A small audio frame classifier, trained from scratch: norm layernorm, width 192.
Rows from block 9, named by matrix and row number. Rows with one number belong to one attention dimension. Each number is 50 + 10 x the weight over its row's rms, rounded and kept within 0 to 99. All counts start at 0. After the name is the row's rms in percent of the matrix's.
# q: attention query, key and value (stacked) (model.blocks.9.attn.qkv.weight, 576x192, the q third), inputs 128-191
# k: attention query, key and value (stacked) (model.blocks.9.attn.qkv.weight, 576x192, the k third), inputs 128-191
q.134 105:45 55 37 37 50 52 54 59 39 57 38 44 59 51 33 57 44 61 53 50 53 44 48 50 67 39 49 50 56 42 36 53 43 66 38 58 59 38 49 56 46 60 69 50 62 28 77 47 49 54 47 45 42 57 56 51 39 57 40 46 55 68 57 19
q.135 105:38 44 61 47 69 32 53 58 49 58 51 67 61 44 38 67 60 41 61 28 54 63 52 47 45 29 53 60 49 55 51 44 50 36 39 47 33 36 62 43 42 56 53 49 41 54 63 49 40 42 55 43 73 41 55 53 50 61 40 41 40 37 54 59
q.136 109:39 52 39 58 48 41 60 37 56 53 42 57 69 25 34 54 59 53 48 46 55 51 45 47 56 37 53 52 54 77 54 58 63 47 42 50 45 25 56 61 55 50 61 39 44 58 37 31 67 63 44 50 55 37 57 53 53 41 54 36 46 54 52 66
q.137 101:51 57 50 34 51 57 52 59 46 39 67 50 55 45 55 44 45 39 45 49 50 32 33 41 68 40 57 49 56 52 57 55 40 34 41 50 51 48 44 81 16 64 66 51 50 53 64 60 52 47 50 51 46 48 48 47 45 57 45 51 56 44 50 54
q.138 105:59 58 47 60 49 62 42 42 47 55 38 46 31 56 61 46 58 34 46 60 43 44 60 57 42 57 45 48 52 65 56 49 36 32 46 48 49 60 53 25 60 62 46 55 47 61 32 54 37 46 44 37 42 48 34 51 54 47 54 44 43 40 58 58
q.139 105:58 65 48 50 53 43 49 58 51 47 60 42 45 48 25 56 32 56 33 63 57 65 32 33 59 55 36 55 48 60 64 54 55 43 33 56 63 51 28 49 51 42 46 73 41 58 63 52 50 50 63 56 51 40 47 37 37 39 45 49 69 50 42 43
q.140 110:46 62 47 52 41 52 52 38 75 51 29 52 41 49 55 48 46 39 41 63 43 51 53 51 44 51 44 40 58 45 52 60 40 35 52 49 55 47 54 49 64 69 55 38 38 36 40 73 71 58 51 32 63 46 44 60 42 35 43 41 46 41 45 48
q.141 111:49 38 48 57 34 44 42 39 42 66 33 61 47 60 68 41 55 41 57 61 39 53 60 67 36 57 34 53 43 55 57 50 52 33 51 32 58 61 53 43 49 46 53 49 54 40 40 49 59 54 52 50 53 55 34 33 59 33 42 55 58 64 46 29
q.142 111:58 59 57 54 50 40 48 64 50 34 44 52 57 63 59 48 49 44 25 61 54 38 50 51 47 39 60 38 56 40 45 43 52 46 50 60 51 51 41 51 43 40 64 44 41 57 68 44 34 61 47 50 68 40 30 48 59 57 57 45 43 61 44 37
q.143 102:43 43 46 54 52 43 44 35 53 32 49 44 41 60 53 44 37 66 34 48 56 37 57 44 30 67 47 40 58 50 51 43 40 45 60 53 50 28 52 53 55 59 51 40 47 39 52 45 70 58 39 38 44 53 42 56 54 58 48 59 36 71 41 46
q.144 089:43 57 44 58 54 55 52 42 51 46 57 41 82 54 52 53 50 57 60 58 55 66 60 32 52 55 58 53 42 55 52 44 43 62 43 64 63 59 38 58 55 42 45 63 62 51 36 55 50 51 57 53 59 33 43 45 57 52 50 56 46 44 34 52
q.145 087:53 65 62 64 72 57 43 54 44 70 27 49 70 44 37 55 40 58 64 54 45 40 60 44 40 42 72 57 50 48 58 66 39 61 46 44 41 38 66 46 43 53 56 49 41 53 45 58 45 61 55 63 52 51 50 54 69 43 47 45 39 48 44 61
q.146 097:37 43 46 52 58 30 42 34 46 62 55 45 49 57 62 64 38 63 46 48 50 32 55 57 38 53 47 31 52 54 46 35 45 55 39 45 67 28 35 51 72 49 52 48 54 49 52 68 35 49 39 66 66 44 40 33 35 45 48 42 33 47 46 60
q.147 077:42 61 44 57 61 52 43 53 59 54 55 62 47 31 43 60 52 52 48 48 42 70 57 36 53 51 34 53 39 31 50 46 46 58 43 52 52 69 66 59 41 37 64 57 40 50 51 54 49 54 40 35 53 57 46 64 63 71 50 37 61 58 50 54
q.148 098:64 45 40 59 45 48 45 33 32 48 39 48 57 43 41 54 50 56 60 38 75 52 54 51 42 66 57 53 47 57 42 51 52 51 55 48 66 37 47 39 70 52 50 50 53 58 52 61 64 52 52 49 57 41 59 42 43 53 57 50 43 70 53 52
q.149 095:49 28 37 56 48 41 24 42 40 43 38 38 53 48 60 41 38 69 68 50 48 51 57 46 43 50 38 62 39 39 52 45 39 44 58 35 49 41 45 43 51 48 42 53 56 59 67 49 43 32 35 52 58 55 62 51 55 50 41 53 57 36 38 55
q.150 096:49 55 42 49 52 48 46 55 47 59 59 59 58 55 55 64 39 46 66 55 54 38 65 34 51 46 51 47 76 43 57 48 38 63 40 56 67 44 35 46 48 45 51 58 56 65 48 42 45 52 56 47 57 41 38 55 48 45 44 45 34 39 44 38
q.151 092:59 55 41 40 61 42 43 55 37 52 53 34 57 57 37 49 50 45 36 42 53 43 70 33 61 57 45 45 37 44 53 48 45 53 53 45 41 43 57 44 37 67 55 56 40 53 67 36 36 61 44 57 52 43 43 72 63 54 54 57 52 52 32 74
q.152 097:63 55 39 40 58 33 39 40 65 38 55 59 39 66 40 38 52 56 35 49 69 53 72 53 59 46 74 57 59 56 45 39 64 53 39 36 35 61 41 65 54 48 41 45 49 41 47 43 44 71 46 47 43 56 29 48 77 50 59 46 66 63 47 54
q.153 096:57 67 54 60 61 66 46 48 64 41 41 36 41 42 40 42 56 43 53 52 43 55 43 60 45 43 59 30 47 62 68 62 74 60 28 55 52 63 46 50 49 32 51 54 48 43 47 48 59 57 73 50 53 34 61 45 77 33 62 47 54 45 49 45
q.154 089:56 42 46 55 81 54 54 66 48 59 57 48 66 55 48 50 60 59 31 39 49 43 54 47 48 53 53 57 33 63 46 49 54 38 62 49 50 56 47 56 55 49 62 55 51 63 63 50 48 51 46 44 43 35 46 54 56 43 60 52 50 54 37 70
q.155 094:34 63 33 54 54 35 53 54 44 49 64 50 38 66 58 41 43 52 71 52 43 31 34 47 50 58 35 36 57 65 58 35 40 52 58 46 60 52 28 61 43 46 59 66 57 49 63 49 54 43 55 56 55 69 57 40 56 54 42 64 52 56 54 59
q.156 088:50 53 58 66 51 62 56 55 48 41 48 48 62 49 43 54 32 57 27 41 25 52 35 61 52 38 45 62 57 45 54 59 56 65 69 52 37 37 52 53 31 47 52 51 45 44 61 38 50 66 49 54 43 41 33 53 47 68 45 43 50 49 32 64
q.157 091:63 50 63 40 29 50 55 53 37 54 59 44 37 39 52 48 52 45 81 29 59 52 46 51 53 43 44 29 47 51 43 39 54 35 48 53 50 54 60 46 43 62 53 59 45 54 50 64 60 45 51 55 35 46 66 69 41 49 38 47 51 56 75 54
q.158 095:34 45 30 51 57 53 45 33 31 50 38 39 48 41 40 42 33 45 71 50 67 55 49 30 36 43 44 37 41 49 46 41 39 44 47 55 59 46 44 38 46 51 65 41 50 31 53 51 58 41 53 33 56 56 49 64 45 60 48 33 45 39 65 45
q.159 090:57 35 49 56 65 40 55 51 66 43 35 68 66 53 47 57 50 53 45 46 43 35 45 49 75 48 66 71 42 50 55 59 62 57 49 52 59 42 55 49 42 60 43 43 50 42 40 54 51 70 48 55 50 48 52 43 62 50 69 41 44 55 41 52
q.160 095:40 52 55 56 49 32 41 64 52 55 44 49 55 63 50 40 56 55 33 47 39 63 60 52 65 44 24 40 44 40 48 44 43 30 54 44 51 44 37 52 70 73 67 56 69 57 44 66 51 56 62 61 52 39 37 52 62 63 36 47 56 66 55 46
q.161 114:55 55 54 61 54 38 38 49 42 38 35 34 71 50 48 74 37 48 74 65 45 40 43 41 65 48 37 57 46 67 52 49 50 55 36 44 30 44 59 52 56 60 31 54 45 59 55 58 51 42 42 45 50 62 68 48 35 61 54 45 47 41 64 68
q.162 095:57 42 49 38 29 54 45 56 51 53 62 45 59 60 51 55 68 45 64 54 80 61 54 47 50 55 41 45 53 30 60 48 55 40 59 62 66 53 45 48 57 37 72 53 43 42 46 66 44 40 49 47 60 44 61 41 47 61 55 70 41 47 38 54
q.163 108:60 42 36 50 38 38 45 43 58 56 71 43 40 68 55 40 56 59 44 64 61 55 57 62 41 47 55 44 56 41 52 49 52 61 54 47 71 42 32 58 59 38 66 52 49 40 54 46 54 50 62 38 52 37 30 52 62 56 44 56 74 69 45 42
q.164 101:53 49 61 52 60 42 42 53 57 50 43 65 58 62 36 57 54 38 58 33 32 45 54 40 66 52 65 43 38 48 47 46 39 42 36 54 59 47 58 55 58 64 51 33 50 56 42 57 52 48 59 44 30 44 50 52 63 55 48 52 59 54 56 53
q.165 089:62 35 56 53 47 67 52 51 49 47 56 44 25 53 63 58 71 52 46 40 50 71 48 56 40 55 42 58 37 42 46 53 40 54 50 54 43 30 60 48 66 46 57 36 56 55 43 41 43 59 55 50 52 44 53 42 42 48 54 58 46 29 40 39
q.166 114:42 61 59 40 41 43 49 51 49 64 54 45 57 51 49 59 41 39 67 67 50 53 49 43 54 73 42 67 41 49 75 57 44 68 50 57 43 63 40 47 39 76 46 63 48 59 54 70 56 50 55 42 57 46 62 44 45 54 63 40 35 51 74 57
q.167 087:50 49 40 40 59 44 48 57 53 53 50 63 54 63 67 30 37 51 54 51 45 50 54 63 48 59 63 36 33 46 53 33 42 63 57 40 54 44 56 43 34 33 39 47 39 54 60 51 51 36 53 35 50 61 31 46 48 43 37 61 55 43 53 45
q.168 089:63 49 33 45 27 53 53 45 56 44 57 55 66 45 53 51 60 49 60 43 55 40 58 53 32 57 56 44 42 48 57 42 64 40 46 55 67 45 39 64 48 29 48 55 48 51 43 19 44 59 55 50 80 48 33 26 51 54 66 54 41 36 44 46
q.169 114:38 57 57 56 41 38 48 49 40 61 48 38 31 39 59 20 19 61 60 54 48 39 58 37 61 51 51 60 61 60 38 52 63 61 51 57 40 50 54 44 49 56 44 55 62 41 43 45 59 63 36 66 58 51 58 43 45 22 58 30 48 58 58 29
q.170 094:33 53 52 43 47 49 57 46 61 49 45 48 50 47 46 49 55 26 58 53 32 51 38 31 51 55 52 47 58 68 35 65 47 40 48 35 61 32 57 49 50 45 41 46 39 61 34 55 48 61 75 51 55 29 51 28 61 48 53 60 62 58 39 71
q.171 104:69 33 64 47 47 41 29 63 45 45 43 55 53 65 50 40 56 62 31 45 62 56 46 49 53 42 43 39 62 35 48 52 42 35 66 52 57 61 46 45 62 54 77 56 48 41 43 38 46 51 61 41 47 56 42 39 41 49 47 66 59 44 57 30
q.172 110:70 58 59 67 39 43 59 50 58 58 35 51 44 59 47 50 47 58 42 49 50 55 42 40 45 47 49 58 55 56 58 53 40 44 55 66 31 37 57 64 70 51 54 39 32 60 55 51 41 68 44 36 57 56 66 53 48 60 53 49 61 39 57 71
q.173 084:51 45 50 34 60 42 30 46 53 47 51 52 60 39 37 46 46 49 43 45 50 39 56 68 66 52 44 39 58 50 57 52 53 39 55 41 75 50 35 46 45 58 53 53 62 22 34 47 42 55 60 52 49 53 45 57 65 44 47 42 46 41 54 55
q.174 099:63 36 62 44 56 41 46 62 51 54 43 42 57 37 37 58 46 61 52 51 53 37 57 67 67 49 57 36 85 47 46 49 48 47 35 53 57 57 61 42 49 58 38 66 55 46 60 47 40 46 62 59 36 56 56 44 54 29 44 50 44 36 46 39
q.175 096:52 56 52 56 56 59 35 59 49 36 50 67 43 43 51 47 67 54 36 63 78 53 46 69 57 48 57 48 49 62 41 52 36 43 47 54 43 38 53 47 63 61 55 46 42 63 41 46 56 44 45 35 56 59 48 66 68 46 52 59 54 47 40 52
q.176 101:63 42 51 43 70 43 43 41 69 56 54 36 57 42 67 51 33 37 48 50 47 48 44 69 54 50 49 49 54 49 35 43 50 44 53 57 55 52 69 44 40 50 45 40 34 54 43 55 34 57 52 61 53 27 36 57 66 45 45 34 58 68 46 39
q.177 105:64 51 55 66 39 40 38 43 54 44 53 46 38 60 38 56 55 40 57 52 61 45 65 55 59 69 67 40 36 45 63 66 48 40 47 28 36 44 55 56 63 54 45 49 61 49 48 59 45 54 47 50 49 60 66 38 49 61 50 54 50 42 63 40
q.178 103:59 48 53 46 50 39 38 47 49 56 62 39 33 57 37 27 69 51 63 55 36 31 53 40 43 48 28 54 41 44 53 49 53 49 63 48 44 63 48 32 45 50 47 29 54 36 48 31 62 33 55 52 69 58 48 47 59 49 44 59 56 53 53 21
q.179 109:49 45 58 64 32 40 40 44 29 46 63 43 55 58 45 71 64 49 60 52 56 56 36 53 52 69 53 26 47 46 72 53 56 64 49 33 41 36 45 56 41 46 63 56 55 52 42 42 61 51 42 61 68 54 61 65 49 52 46 65 45 58 50 80
q.180 096:36 41 48 29 56 40 49 50 39 60 29 38 46 62 61 58 48 44 38 58 43 55 63 43 54 50 61 64 48 46 22 49 51 44 59 67 47 46 73 51 53 47 48 47 46 56 46 63 44 67 60 49 29 42 33 61 51 54 39 39 42 55 31 73
q.181 105:44 43 53 47 49 46 52 37 32 64 40 44 46 63 55 57 77 48 37 56 60 54 46 46 44 62 39 45 51 54 45 58 59 34 43 49 60 35 47 39 53 53 62 74 52 50 55 23 38 41 39 56 50 50 58 58 38 41 51 47 71 47 38 51
q.182 118:64 58 54 67 56 53 46 52 42 39 41 44 71 54 42 47 51 51 45 45 41 44 52 60 41 55 50 51 47 45 50 53 42 47 59 36 59 49 63 63 56 59 35 52 31 50 57 46 33 44 54 58 47 46 47 52 42 40 55 26 63 56 37 56
q.183 104:43 35 37 50 52 43 56 74 51 47 42 43 79 47 35 43 45 39 40 45 58 28 46 67 46 42 52 46 49 40 55 45 35 37 45 50 67 58 30 60 53 67 45 51 44 53 57 56 47 70 41 51 36 40 55 41 43 57 57 63 40 43 41 30
q.184 109:65 52 48 32 54 62 25 51 63 42 44 55 47 49 54 47 70 46 55 55 46 46 60 35 26 54 48 50 38 45 09 65 78 52 50 64 58 59 57 42 57 62 40 60 41 50 54 40 48 36 44 52 45 54 39 53 45 52 59 53 63 64 49 44
q.185 103:41 47 48 64 55 38 53 67 38 59 60 60 40 51 49 60 41 60 53 45 62 50 50 49 63 46 60 62 42 64 49 67 47 60 48 53 40 54 60 54 60 47 59 38 34 42 39 58 74 53 37 43 48 61 41 55 48 41 49 42 33 42 50 56
q.186 111:59 43 49 57 53 35 62 31 69 61 44 41 47 53 52 58 49 39 71 63 57 52 39 48 53 54 40 33 42 48 44 43 51 40 43 34 69 42 46 55 46 54 32 49 67 52 46 47 44 37 57 48 32 25 39 51 40 39 46 56 57 50 52 56
k.134 107:53 60 54 52 54 47 53 44 54 36 36 44 41 52 33 72 51 43 49 47 57 42 40 47 56 40 52 38 55 48 41 61 47 65 58 61 50 37 38 53 51 72 40 49 28 62 43 58 43 58 52 33 67 38 54 43 39 47 53 32 55 59 48 40
k.135 103:42 48 51 44 52 52 66 49 52 43 65 56 51 50 47 72 48 29 42 65 47 37 58 52 54 49 62 41 48 53 61 43 55 45 42 47 31 50 38 46 49 50 45 39 41 63 38 37 65 42 47 65 38 55 57 48 69 38 41 68 52 41 40 47
k.136 109:52 61 45 50 53 62 40 65 55 64 58 46 52 44 30 56 59 45 53 65 48 44 51 45 53 43 56 53 47 38 37 41 53 51 45 43 41 43 36 65 31 50 56 50 41 41 38 38 55 63 52 80 62 47 48 56 59 47 28 55 61 39 40 44
k.137 114:58 48 54 36 61 45 50 53 22 39 43 56 53 57 60 46 41 41 68 40 36 49 37 65 41 43 46 50 64 46 48 50 47 47 54 82 48 42 51 54 24 74 47 45 59 58 57 47 46 49 57 60 49 37 53 59 36 51 40 50 44 56 53 38
k.138 097:42 53 37 52 47 44 47 54 59 55 53 49 54 45 40 50 67 66 36 54 40 41 35 61 40 47 52 59 56 47 60 47 53 35 53 43 41 63 37 39 36 54 41 51 42 42 61 61 53 56 44 64 30 52 29 55 41 51 59 54 49 44 37 42
k.139 104:48 45 56 41 43 52 64 56 29 48 59 45 46 59 58 49 41 40 60 50 50 50 47 60 46 40 40 60 50 33 25 47 51 44 57 44 47 20 45 49 50 42 45 46 52 42 39 49 72 70 59 44 58 39 55 39 41 29 50 61 49 41 40 22
k.140 102:34 53 50 28 52 60 48 47 34 35 36 42 32 42 62 45 71 70 60 33 46 63 44 48 48 50 45 41 47 35 47 36 58 53 59 34 55 44 51 57 50 41 33 50 42 48 39 55 47 32 41 64 62 41 37 36 49 43 57 55 53 33 50 43
k.141 097:49 47 45 59 43 53 44 32 56 65 52 46 27 58 57 53 66 39 42 54 53 49 60 58 52 41 41 37 57 54 50 50 49 42 41 54 56 61 52 46 35 55 59 35 41 45 45 58 44 45 43 41 50 51 54 43 50 45 58 48 51 60 25 73
k.142 111:57 55 59 45 50 38 57 51 48 57 51 37 55 49 45 29 28 50 39 26 41 56 48 64 49 65 52 62 47 63 54 62 50 48 51 47 56 34 46 44 42 54 57 57 43 51 36 78 41 63 58 38 71 36 43 53 27 43 68 46 58 67 55 54
k.143 108:50 62 49 66 50 55 48 40 60 42 49 55 54 37 30 65 49 58 37 81 52 62 49 52 37 40 39 56 41 49 51 40 54 48 31 47 47 50 69 52 30 54 57 49 44 53 49 62 34 47 56 39 57 55 43 44 34 38 32 41 61 51 61 64
k.144 092:58 53 47 48 53 34 58 50 40 37 57 37 58 54 56 46 36 47 62 57 74 42 52 51 35 36 57 61 40 63 56 33 39 52 48 41 41 65 43 59 45 57 67 39 38 33 62 41 39 43 45 53 55 60 66 49 46 37 56 51 55 41 49 49
k.145 087:44 38 50 71 78 42 55 73 58 49 50 50 72 56 54 37 42 53 57 68 58 72 37 50 61 58 52 50 46 68 40 50 46 50 51 36 23 53 54 63 56 57 75 52 46 48 52 54 33 44 46 45 37 60 55 52 54 45 47 57 36 49 41 64
k.146 093:39 43 66 49 44 49 56 29 50 50 40 60 50 48 71 54 42 64 45 60 49 35 49 52 67 34 47 54 81 54 48 49 47 48 51 66 36 47 49 39 57 50 60 52 52 51 37 50 52 36 46 54 45 43 53 44 57 50 48 26 58 35 51 48
k.147 096:53 45 72 44 38 45 34 59 54 55 72 26 69 53 55 64 61 43 60 34 32 60 52 39 42 47 59 44 41 44 40 46 50 46 54 33 55 52 61 49 39 63 61 57 43 47 32 40 33 53 40 40 37 46 54 42 50 43 71 47 38 41 52 32
k.148 104:54 54 42 49 55 50 48 48 44 41 49 48 39 60 43 49 36 67 33 51 47 66 46 49 63 42 26 32 48 51 53 51 55 63 49 46 42 32 49 46 67 46 47 59 48 44 61 51 53 56 48 40 43 63 41 63 36 48 59 47 57 58 47 62
k.149 102:68 55 57 46 58 35 65 55 63 45 63 26 37 41 38 56 55 66 55 60 48 55 48 46 59 28 45 54 40 53 41 22 64 54 50 49 73 44 50 45 53 38 61 62 30 38 44 32 48 45 40 49 58 46 55 54 64 43 49 55 54 43 31 34
k.150 094:36 61 22 42 45 42 56 61 47 52 46 42 63 52 32 54 54 44 64 54 53 62 50 39 31 42 55 50 29 38 44 19 58 47 40 34 56 51 60 36 60 57 26 48 56 46 50 43 48 52 62 37 68 57 41 61 56 59 62 49 56 55 53 63
k.151 098:57 45 40 55 59 42 58 58 42 69 51 51 53 53 56 60 44 50 70 40 67 44 64 42 60 40 54 33 78 53 47 44 40 47 44 51 34 63 43 47 49 38 64 46 55 52 64 34 33 45 46 62 33 61 46 59 58 46 52 66 48 49 42 45
k.152 093:47 54 39 39 64 60 69 54 62 63 41 45 45 47 52 48 47 56 66 63 45 45 44 54 37 65 61 49 54 41 45 61 46 46 59 51 39 48 37 45 49 73 39 45 48 52 70 39 46 39 33 59 53 41 60 58 50 49 55 64 63 41 59 28
k.153 095:47 56 75 56 56 47 54 42 55 45 49 50 61 45 57 42 56 33 51 48 56 42 29 55 31 51 41 51 46 40 39 52 51 70 66 40 71 70 47 57 70 40 51 57 56 46 51 61 58 53 57 51 32 48 60 36 62 45 52 55 58 61 45 34
k.154 094:61 49 60 43 61 55 50 50 38 46 57 55 42 60 56 54 34 53 60 36 37 61 59 51 50 52 51 43 44 58 42 45 49 38 51 55 44 66 33 37 49 64 44 64 67 55 57 45 78 57 58 39 58 62 54 39 46 62 50 45 63 69 61 68
k.155 097:51 56 49 46 31 54 72 44 49 57 66 60 40 51 41 49 52 49 60 69 59 60 41 53 38 53 41 37 56 38 61 46 25 55 42 62 63 53 68 48 45 55 55 51 58 55 56 69 64 41 55 52 59 32 51 46 31 58 45 60 41 28 41 46
k.156 086:51 59 47 54 48 35 49 41 54 53 57 25 71 46 52 60 75 68 57 55 49 40 61 44 61 53 73 49 60 39 48 40 39 63 39 57 66 37 68 55 44 46 64 48 49 43 26 42 57 43 53 44 33 44 42 62 44 48 61 51 72 70 42 45
k.157 101:62 72 40 45 51 58 51 35 39 54 36 86 54 64 51 51 55 42 52 39 52 47 49 53 49 42 63 47 51 39 53 57 43 45 47 46 62 38 54 54 81 49 53 51 50 51 52 57 58 41 56 54 66 56 62 44 78 66 31 51 53 53 54 69
k.158 097:60 45 18 51 52 45 49 52 56 58 38 45 60 50 47 46 54 48 34 57 25 17 54 26 56 47 36 57 58 46 47 52 50 52 45 46 39 43 55 52 47 44 52 66 44 48 42 57 46 47 47 66 58 56 55 54 65 42 53 62 46 44 56 58
k.159 092:50 25 58 45 51 50 62 48 47 39 52 52 40 45 67 45 72 60 62 69 58 60 48 67 50 44 40 54 39 42 57 52 44 49 49 56 20 56 55 45 51 59 54 54 57 49 47 45 52 60 47 46 49 54 46 49 50 39 46 56 32 50 42 54
k.160 102:67 66 66 41 59 51 62 56 63 38 47 53 58 74 29 56 55 41 50 39 48 76 54 39 48 41 61 53 36 53 50 54 51 55 76 48 59 53 55 56 62 50 60 69 38 72 66 44 44 56 50 44 38 46 49 53 51 29 56 35 54 54 66 36
k.161 108:50 49 33 55 73 46 58 30 38 50 42 52 31 58 65 60 46 46 39 57 48 34 33 50 63 31 46 52 26 59 41 41 44 68 49 60 58 48 54 30 36 64 50 51 59 51 48 52 60 47 61 57 35 66 47 35 40 50 58 60 50 41 30 43
k.162 103:54 49 48 33 55 48 28 61 47 59 51 62 50 43 54 42 49 48 63 43 48 61 64 40 46 73 43 40 48 50 60 45 34 38 56 40 52 65 49 57 52 77 45 44 39 65 73 49 48 41 52 43 64 61 45 59 76 46 52 48 45 58 55 57
k.163 100:44 63 42 41 39 30 59 61 47 83 44 85 74 45 54 29 43 46 32 51 51 52 53 45 51 54 56 47 56 47 74 69 41 47 51 64 50 60 42 52 44 48 38 53 44 42 52 44 51 35 37 46 52 35 47 65 50 40 58 47 41 56 54 47
k.164 102:40 52 51 50 50 45 60 38 37 44 30 44 60 47 51 53 37 61 35 44 49 40 40 60 73 61 40 54 37 49 64 49 44 43 55 48 47 67 62 56 42 53 37 53 30 63 53 42 60 42 64 32 33 36 46 36 37 48 51 49 39 45 46 43
k.165 095:51 51 36 46 55 54 46 46 40 49 67 45 58 49 47 67 49 48 33 39 59 57 59 52 54 54 63 71 58 38 55 64 58 39 31 57 27 63 52 52 48 39 61 30 49 55 45 56 39 46 53 61 46 38 64 56 46 59 34 69 36 52 49 59
k.166 103:73 50 47 70 41 52 45 52 56 44 29 39 45 46 54 74 51 44 65 47 54 36 50 43 60 53 36 43 43 63 46 33 53 54 46 35 40 51 66 43 55 57 46 64 41 35 55 40 59 55 61 43 30 53 64 43 59 35 68 52 59 46 55 68
k.167 096:42 46 46 57 41 61 54 67 62 40 55 53 69 65 44 52 58 52 52 54 31 45 63 57 47 52 34 56 57 53 64 37 33 46 48 59 60 52 57 54 46 54 56 50 53 51 52 65 43 44 50 49 43 78 47 46 50 50 54 50 47 49 66 54
k.168 102:60 58 52 38 31 40 54 39 41 37 72 64 38 52 46 39 57 58 62 60 36 52 56 57 39 42 46 58 53 28 31 40 57 39 68 41 54 28 45 66 53 40 48 28 53 44 35 49 45 49 67 41 66 45 47 40 69 65 39 44 58 54 54 53
k.169 100:51 57 40 59 34 48 53 48 51 44 46 72 53 69 46 50 45 37 45 53 64 45 66 48 58 40 57 54 62 42 42 52 58 56 36 47 37 42 51 52 49 48 52 64 60 55 46 49 58 61 44 37 41 39 46 55 65 71 52 62 57 59 50 48
k.170 107:71 43 54 66 50 51 78 46 38 57 38 51 52 64 38 62 40 50 52 55 52 47 64 47 48 52 60 50 60 58 47 56 53 54 63 49 53 48 59 43 55 48 49 48 50 48 61 45 51 47 36 41 58 42 60 65 64 55 47 52 60 50 36 32
k.171 104:51 47 60 67 51 54 37 53 43 51 49 40 35 69 54 29 61 59 47 44 66 55 47 60 51 36 67 49 44 54 51 44 56 66 42 51 47 46 44 59 58 50 61 50 38 60 53 50 42 49 49 38 43 60 34 48 65 58 39 59 71 52 62 30
k.172 114:48 44 53 70 57 39 59 39 50 83 55 39 44 58 56 46 32 58 43 66 53 53 39 65 68 38 54 41 45 58 55 34 38 57 51 62 56 58 76 68 55 44 55 56 33 51 56 56 54 54 57 54 40 52 69 69 67 40 54 61 55 53 59 37
k.173 099:39 54 55 37 41 40 63 56 48 42 44 54 36 57 45 53 50 43 68 38 33 54 37 51 69 46 54 50 41 40 69 72 45 46 52 49 66 61 66 48 68 47 57 39 47 49 37 47 38 45 57 47 36 45 39 18 57 52 51 47 48 64 59 54
k.174 102:56 58 42 46 62 47 52 48 53 47 55 64 45 55 36 51 51 53 57 44 49 50 49 64 37 48 62 50 60 51 68 60 50 57 70 45 49 53 58 45 63 39 66 46 43 55 50 52 40 38 39 32 24 54 77 49 52 53 39 41 70 56 41 46
k.175 100:47 41 61 56 39 53 52 57 45 46 58 40 60 52 75 47 50 44 39 51 43 69 34 59 59 43 46 49 49 46 71 66 56 43 64 63 44 53 55 69 54 52 41 59 49 64 74 48 45 39 51 39 54 61 64 55 63 47 71 68 53 57 57 44
k.176 110:48 65 42 51 51 53 49 37 24 49 45 65 64 48 29 52 39 47 64 60 55 53 65 46 53 59 56 62 55 51 54 49 56 47 51 48 37 37 37 41 44 52 43 47 31 46 56 65 43 48 42 42 66 45 59 49 36 56 56 46 56 66 34 49
k.177 109:48 57 45 62 35 40 57 37 53 47 53 50 35 44 45 54 35 55 48 42 58 48 57 64 44 54 52 43 46 51 35 40 45 48 57 48 49 46 51 30 45 54 52 56 44 67 47 67 49 40 48 62 26 47 57 25 59 45 60 50 75 50 43 52
k.178 098:46 75 54 55 68 18 37 35 44 32 33 48 38 50 46 49 73 55 36 52 40 50 45 53 52 52 51 38 43 53 50 58 52 34 50 36 49 53 46 56 56 37 33 48 47 45 52 47 34 38 42 46 47 57 63 46 42 60 25 49 61 57 34 60
k.179 111:53 65 62 41 39 41 43 47 35 68 57 59 52 56 40 54 40 49 35 52 42 65 43 46 50 56 49 47 52 68 76 73 48 48 57 35 71 58 52 44 51 40 36 57 40 51 60 45 56 56 48 47 53 43 55 37 49 56 54 55 43 39 55 44
k.180 098:59 38 45 46 51 44 60 61 54 48 43 38 53 57 30 48 41 63 56 66 54 53 54 50 51 65 60 46 56 62 35 35 53 64 45 57 37 32 46 68 48 65 61 60 41 36 51 47 41 60 52 50 66 64 39 66 38 53 52 38 59 49 42 59
k.181 101:44 62 58 50 54 58 38 42 58 72 67 49 45 38 30 37 46 59 44 44 46 55 44 63 50 51 59 38 38 52 35 41 50 48 59 50 35 49 59 57 53 63 30 51 38 48 52 50 58 45 58 58 47 42 63 44 78 47 56 94 35 41 59 52
k.182 113:34 47 61 43 44 50 49 52 62 62 55 51 45 48 43 54 56 45 52 64 56 58 55 54 39 60 55 48 56 24 48 54 70 41 49 42 48 37 43 46 60 51 54 54 47 44 43 38 51 46 42 54 73 42 63 54 55 42 54 63 45 62 56 70
k.183 100:42 53 60 65 40 46 50 56 59 41 47 49 57 40 33 38 40 41 54 42 52 54 47 53 47 53 46 37 46 48 51 65 44 48 63 39 58 51 58 43 53 42 49 32 54 50 46 69 36 56 43 18 51 29 60 55 51 51 42 65 41 43 54 47
k.184 105:47 48 41 36 61 58 33 47 33 44 55 45 55 47 61 48 63 64 51 55 49 59 42 67 35 56 61 40 56 43 44 57 48 58 51 42 46 39 52 57 49 48 39 34 45 56 44 39 66 50 57 35 69 55 61 58 52 49 38 58 40 49 39 54
k.185 102:35 54 51 54 38 46 53 39 38 57 48 65 46 53 59 47 50 55 18 55 55 47 58 53 54 53 63 55 55 53 47 45 41 60 37 51 32 45 68 39 52 61 62 64 48 56 31 43 49 61 51 57 46 38 36 52 41 58 63 42 50 68 59 54
k.186 114:61 62 56 40 47 53 35 62 30 39 54 46 49 57 52 41 60 57 75 51 54 37 44 56 52 55 35 41 48 59 54 57 46 54 51 58 47 63 53 55 49 40 36 34 68 43 54 41 46 48 59 53 32 40 52 48 54 54 29 59 52 37 54 49